Rows from block 5 of the encoder, named by matrix and row number. Rows with one number belong to one neuron. Each number is 500 + 50 x the weight over its row's rms, rounded and kept within 0 to 999. All counts start at 0. Numbers have three digits each. After the name is the row's rms in percent of the matrix's.
# gate: MLP gate (encoder.blocks.5.mlp.gate.weight, 384x192), inputs 96-191
# fc1: MLP up (encoder.blocks.5.mlp.fc1.weight, 384x192), inputs 96-191
# fc2: MLP down (encoder.blocks.5.mlp.fc2.weight, 192x384, transposed), outputs 96-191
gate.180 088:559512504426574496472415510531418493482560534546531470463469506561555471533491506466495508470389519552557529472586537470388564413411552569403488454498452454512510475420404437535509443533494503449452510517583504475451503456576450517459412487534547502493508546521507522554503543522471486465
fc1.180 090:443497512624422532492554506432592463514419514449464569557516502382439551486504490505476482528584478425439525550410409552578429516526444404549517552494554516492474478595591575463509544455543514469510455489387502554594515539386516463513571548452463503507451445545480479461518450508558537509
fc2.180 120:492578519570536578488465531565524428478556504458495479489528533471529461521518516604579459529504561460570465399510543485420495529504640570539493493488535534355576531444542576615510411521467507445477534498503554528449428514515582427477449508499600488482540421436500502519429478516396441552
gate.181 084:531485547451521470502499516454552425537416487454495484422460435507517424545474553528480576473572509508545602517500486491418508434538410499511520508541413499456491537514513537544489525456513462506507544697505483509549493547620534521431572477507502476516584464479435538556538541491551633555
fc1.181 090:470467532428525463529524517455567413512420456464510501454471469500515409558470567515489604458582541510526599531515490518443503465557437512530512478552409497500519569503532478551509508447503450466514503684517407486516518551601509534479585506532474407519592500498462576525530545517499634515
fc2.181 087:570618639503485458607513533567473547526626513545532524511485540525501497539529488529514510480467547464452529405530462477484482573555462564515469437455474467487487488490514402534420550480553570604481602434548443476445586517509508535469609535468428596554505413414509517480496525530463456498
gate.182 150:535523440479555520511473561490409588572354558486532452457514545518500517482532463463483521556431449491534554476455482467460555510548608515474510465476537488516462473491524459469455539418525468515514525462600527464481535513366517515499450466505461455466559425570487502498475464566485537574
fc1.182 170:491505538538461486486525448499617405433675461515456538536458463482510455510427542543515459450560506519472472532530515548550460509422391502512473526555481508449513532512482524536527453577476501472506457555441473552510459511609497500507581511472549550553454591424484488526528512454515456459
fc2.182 166:454446490425420518572494500479627323441632474444511560503537435535539454546448492521478500412555470556537499532543551499529531528476509539521602450460433565462471471531565422515519510548454478525490468571402550553490478598574532500445510444466444558502406564469530510432461489459541418419
gate.183 101:556515497551491534483427563556506427455476509463425495508432492483505466495447509441487650556464499550642609532518491471456531370439523524547471507538471479503479583420506505501421509476478503493490495538466503509526476540527431541455504476465554495493453523515351466488469503530522557557
fc1.183 098:547528492531476568498427555566542474469479471436425507498403489490507438558451492482524643559481474576614579532513462484441528366475524505533454503536485480493494586447493504522420521492473478529493491555494476527551496539497449541437489427486582480499439523546339473491490525487532561526
fc2.183 103:594506571436439448554558535495458452569547478496519491512540483465400537521541410317509435498459560478408524494488481526634485616472428383422505503440473543480479441559500507576464514473538537586502519462499523540547530513501431544514509504571458561510413495496458538521411475474458430574
gate.184 105:521460533486456462444574500433440514525616543437543451574478558492539440492478516596494464563559461549537528592567436489575526472526431461546476507406524508481493457522437484419541412487558599507483510476454496476495520495369548525471506469507607509532574464596498497528592459507526564456
fc1.184 109:548479537547467483435544507482485519555617536475534443571477535504550461496482563541446437581513485520554588592526423459564542496518461494552489504440507518450515491524408496465519470501522572473491520494488538467523535500392521503444484457542547484525583499559447473517591453537548570473
fc2.184 106:508542581591535482500478536510566497535439532544505472462454477577440499467501533501511575426542652519380496402454455527536481499490480511469593481507518459471529522495418495564485406447447500510532478443483390385460510576433415504513500396553474620582541523469519412483509447544446466527
gate.185 095:503524483573497374497492518534533561505506432458490523530520477494492502443450446477512510523453511501535536473499474509559581553430491480599488470438475506617423461469583546506490563567521510476537492548463560536613503546523479537503480517442447554398515490532493472436521552448599507557
fc1.185 086:420527492556483380538537512471488547514478498430500524520497507490502492489445479469526449525530517494504513466492485560547564543458486394604464525456433477658429477513551555494475513510518466507554479519479548582551508494490522567562500576482502568385546422561493520465526540438562450517
fc2.185 091:415534510512488490631544432433507479393390510433445574494469430455479452561383495525538518479476507505541538491572400529593480539572483471536455445488532527595436485501536488520439515488504482570490499416390544500497467463501545608501481663537519519404473455513468448492611532484564491508
gate.186 098:408508505475487572551406497456431595443531561514497495471465490488490485482444621523586500497483527564501527537434467579550394488465498519469550592426577535550481517460545546504484553538469530482534523487483496475509448490393416542581446520516491468444402418486513478587540397493532493417
fc1.186 097:409494503411471518511447521483412537438513514504478481469488468521508573456413570499537604539529526558532469512428471589504422490477544500506506614449532624509473524453521529537445525494541522517603571516488490487492437452426456515547460462477503530398449416480513562547474392514583503495
fc2.186 098:473469547489510462421396525464431564446463426478505519430504550526526478491453437520514529548469494562502583467436584497436537465503550449549457608515537502549541502402458509537502553455498427574509430460508475485524529407495486542536502560426529483459554379552466510564464448491503530579
gate.187 090:546543510555503469531640458512617481510472505517480468447553446465457414525507391522447464545509560496502459376465562483574398548536399464501433521427448484544462585459512589510546518471486513472446438515622487530521490481468528528477596513544485505492510524459534470456549441499556513456
fc1.187 094:581502534539503434527594492515564508481484544476468465482574477446463476520523369472439438538480596504508462413470498472575472532568416497507464466415489497525449506418551591507522516439476505462469451479632535526569477453534491495442601516531475510510513563500510496442528470477580531456
fc2.187 082:468435485559482570516645508501578466574499550452466512480445474454460548519529499581427496506533491577475518470568492401560503484409468473578469517376422522540412543645501476519458522481448555509372416538525448586528480469527498544484559434493470444473522502473478484509476545571547485463
gate.188 079:472579587519525541532598473604433496441481562509618472513503436499489499481557529535524463476481491475564561514465541501570433530504505432566544489485533407439478526550470523500529562504520497609424541541508505445457537449390502480398475435431572461523546489476473549486425509486477542500
fc1.188 086:517520445377506530486505499470458401509514463499368466514521474565562421440569449498467531588592550433452522410467561486420546454476483461500525548501564557516531559498484516564497499529439534554406506489521511485511516475518597469478587475505483464440505603519540545557470485383433427489
fc2.188 073:439482540592470431446572568445496559474552556446554587517475549498527464476484482468465465624510475539418496566489515554396474425511442463464517472445525454479578479552549420472424551612523425426431492537569502446483528456535545583581462513476508427497504482561499529545546465514477568485
gate.189 120:510511503503496533451471520451403472481582449391530435493537497462528555506476424530463506502442540545444543505518518421571504533466450497439500470487560463484464449560597511495444481490478522511474485478555606497523470509459493462481605617518412612417516584499378431460515495589514537545
fc1.189 096:530507552515513480564585424529576552520452572623423537497480510511451486475534568463525533499599470425572528531477510564468476448499527520555545542453435564508547513411441474511489490492533495503541527511490428490488509505529499531556407422489579477582459466506593554545458548412499397491
fc2.189 113:500517479450512451519466469508558575464521648502529455449456513537512563506483572467517483515545424513601435558434483486448466502503560498423416520485447525515555500483513478504565468528549449619458468394467454515556605523579565513500479350543459450548528349487474569502456595579498541478
gate.190 103:535507510562403529476543450509539525448513496520479419484470430522516481460544456505422479445471498457518571514454548596540570412484510511494547534548558521537511518539504550395444563470537479448487516427588486494639537493419505533546441507460516412467489510477544606496507563491493553430
fc1.190 087:461502434450459419482467489524501599499551569475541468465479481489513450484522439489512564522465530536392465468431497471467473422503481546513533544546494592423481531466429501531447515543546454539311535456577522536494427530558484538502419541449438449615553565451524507557509534483531473504
fc2.190 098:528571590452497470475540462510447542551476543479495527514463500531487555584397425514534611535502584470454462443486427459496486554543460466587408508472462462542518545549529573507536601448511479509431508493608514575524526533541433581497490538617446562489534429528454464610569530534433561468
gate.191 067:622492588418625389489563508488447446473572468485541468500475498538493480520529582508526418410561531545586515459464550494403489468407599499540508449420449486553581491526413469410548461615452479523453432483568486515456552467499544549477557499450455458484500576448441500539553504465477510427
fc1.191 076:554550574490540509485558547503462487540478473503537433532459442475565444497561572395563420426480510504614535493508563415466494440380512465521487485558479456483530516560413532416505485530477510480462473458551440538496491472506495474409583540409560437573517632475482466509566566486526474510
fc2.191 078:440489560499467493483482481534367503488479543545478555518487633425456491511513457521524427566473528528408565494366528506457512511597474526512459576520480469570437471547489401456480570500512512518465578476505499529506562378521564481557522460480569534421512459477561533413487567543458516478
gate.192 120:490448494466456472497545502540504437459529463493507465578471539568600506444520529555503463522420423506505521571470505446579457527382371515523447594592535504482486473549540428519404465522563452480458481532492503440501515462505499533376445593569448498453512392468548549473430510492601465592
fc1.192 123:495461479457469489488490507544522442462537489502522492618457539530601500451537525578468468524388429543518513561473513456564461543370426548503445585605540465488508467528541430512445466530600474449453460543519508436513548479490524554382456580570447497437505396440544539475406524492578449588
fc2.192 126:474518612460474436510509547500533503470416588472561501459553518417525473523471465495488343437572494379509469469446487531534456459560540426413524440519499489517441612482487529479534447550330482524508473558339466536499507504479523511602522460492552466570481487489470453567609389462599473454
gate.193 088:495500529584457613460426545541616521533542515493462480486431517478476444551515538551545498488462533455544545449527492528498445500488500503437569491523570523584506462618426567516407438502468498459508475552606441500491398527439530545519562513480534517508538378448407600591548524526520484505
fc1.193 090:463513483391567404542614456455377462469432474493551518509535481518537518431465437491473492534532494530489471544441550478508525481479469468535428519470425460409504519394557439491571555510558511529498517435383522515497610479539485431497465493524491522501450620533598411422451428440500512495
fc2.193 092:658537512482591601498497539476482472500508560520521475528526524416551502517489458495491531567516562535509451526465469548460518574481577550487535524548486517443494578502556594472575493629573541464506565534588506572517501480521590397459430589514513443527529480561535518436522410465467426523
gate.194 075:424575533604431432509514524460510405467524493535535519545530550551441498552449469529525510488523583551546443524453479459491446583475413508556483536515662424449404473460466464521543450550523545550522423489519421520482531569514469495453482560503483433563402446434501497471482533550469533456
fc1.194 083:570503475433456550485542509509538533542543512458461512512457432500516476473524564548454489557429459471447526470578546486508589498432445465520484514498414497538653611518495564443578553429405417449476483508480546505469550524549561546532548503556563610505576536493569431398474509477508489513
fc2.194 082:524504555484538507519443456511532607543486546525578502464519495454539522512527457562504604523602507444435559614480493528439500584543555465433535559518500490519493506467425488507472494567624498474448514550596530522512460445432553518594442548522642454457411457545480477519470457567543461426
gate.195 100:409561493542480512521536476475559453523536517459530510519427584497476422462400502558456505514425619498475444556545438575495489398543512498512544499468457558593573461477542509469478429534429472495502589464487472449505530490429497443546592483540508539607460420552559508407528549548496503546
fc1.195 108:426540458511446470470495464484547482504553498436507440531395556510448443482473512538490502499452618583475449574523509557513485403509551490473553524540425493555567461502477516456481453509476490529498564504539445491467495459378520479584587509536437539591453550543506529413565494515464463532
fc2.195 106:494551491483403476455565488552480450508505445521483341440467495494500501511482460414526561441473518491445513554513527494470447451484514481581443494517492485560457511488516461515558546472403415602504547428586466537556455412497485407458555534444503555485490595493499458442478579469383541456
gate.196 081:539519513596478562468540466501398543486515580501537460432429407452552485538535401494539431378485537503502480481502613465455420590458538487486507445439505511512449458464535465493555517523505465496530403477564614568480497504467546484490506470444456515440484503576474451539488425497454479548
fc1.196 078:424446511478521492554433495498582447524465427527503527545583615574399530459491535496489577601572513488514502549506432473545508457490455579526527525507465495507554563578482540490379465403533536497446603528473428436485505490537491548544493537545502494574575533431477585507488549491565468469
fc2.196 083:539432452542553564447467508512484535481549536429470490615472538396491596433502458527490515553550444468479498496484454548424548439496456496518481488433525507456520416471503549454589515533475446547531449502556471430590417523592474514466459500536483549421479463469520451426456476512447607536
gate.197 186:488517533529481538459559507607419484450545517487542538533420521460512542520480500546452541432417425497597561509577608596540485451389479481485503507528521543493527554520545483459548486544418479488485425539381462547454458484485490534471536540542470500534506532491467417581438458484552510557
fc1.197 152:456500440549531471452510521588458464483577444466503513535496552516541546481452494567456464495409494492539480513551548535494615504435528539431462412531511542512514579507425472504533587495432499473434427472407517598475485513506505568479518512544392464542578487435422449534494460491561536549
fc2.197 179:611519541539485510429565462520462503516580539548545508449465474476521572605504438491444558485430494525549518520480602485606413414440475375546491633483482465454573483602518517543553468505425539513566445497457428528486501509502509478399547499503560536555492569496490439537423463457465468460
gate.198 104:629507499587500542521529502504459564467356554444504506545476442452565564535557432449569508507572474467518497488599496514511463472540493473566564502498525469449508526429453504536423573399575555493573504494507412456536441492526476499527470526450525544470492541485498474575520571519621557492
fc1.198 103:445458477344468454492419496467525493492629481508519550463531552513421474493495541564502482533444486582457508558450456525493481539510490564442442520414396522509492487563531551465559471585416444526391503488460560568518600455529525489478535457528495463506582433527520553454516444474411429516
fc2.198 097:536520371401476427586400538479479433574535515453551490542439498568496520546516540442500588529438473553469479440585452506526468513516568472509523456499456533501556600507520477524555589547411510511452428387480483539528455513472543479489518505502509537493602392506526555491460433548464555433
gate.199 150:492519497454493464487472499484470444431467547469486529483420440507499513601401542545603449476437477492479490506483562471527389596538431404572473633505469574647546505507602472547442460500481452517471589472506522526456458427496542521444477541491479534440510494442498531431533516504475460485
fc1.199 139:546485552523551511474594489530508447488495565489513419480585320438504498554411463487495435509497485544621506504489599480497417420517519410430412550526449526469494425532487473508533424509522515480623455478533511464592391550480527468548534530549539504495583486582534506512516491510521502547
fc2.199 140:466526473522469539512411503508427568530490435503456461530518617547487519401557490456492521497533517485429553533553415525544541510471519572418573290482498546434486430474554474485552527548515559508499511514511522551518431519454488542539527475448488485513514553531566503518487441502551595540
gate.200 115:471497427509489497457528538529499442511462454534510420532379532514519545431485529471559595493414528470565514480564611499421596564560514510508539542521525550518459503483466412503479545450499462585526476560482454499510476529593421413486401506523542471440411454529414573503490556497470436533
fc1.200 119:606568399509519507434426483545526411540503381456478361493422574468500490561519517433563527424465542557548517527578487443434469545507519516460580481463430525562425431522436477494504524417488482586555424477473503563577484525536541493466484513490585501516497488534526500435531536581513526458
fc2.200 099:417473470477462428534538496478537584496513529535442492429483478488507494458525406476460510569489465460475417450474482487540515523510434429528511547498471481575548508490440352512527527492478495456437448498471543419480497540460421656520530529452435505424485507591501459443461422455483537451
gate.201 106:453522411597458476413487546505444553500464450504656545599495500492538426493434497443583458531529546488576566492604506465556439458462602482523391433553491553481521549418423512466554438572550525580399505487461527533511438468496447493555473454499524437547482516527474458472447583561450452401
fc1.201 110:527450572424566536551532450499527452452552506496332449393525466485517537493558534585460524457455474525425451483402506511441605516526413516510596558480540479524495454564568505541393546418455452422572556541560462448516521546487540537461536541475465521503539480487509547498537407455506572609
fc2.201 098:524538515445452432486530501510454537542615495509526547568485490661482517505475595544508456542495548600525339488517457459496408456473440539535472464482569552490519563439488430545493497565594472544471562454499480549506573550508562534514482422459592499529470532522494504524501537397582501436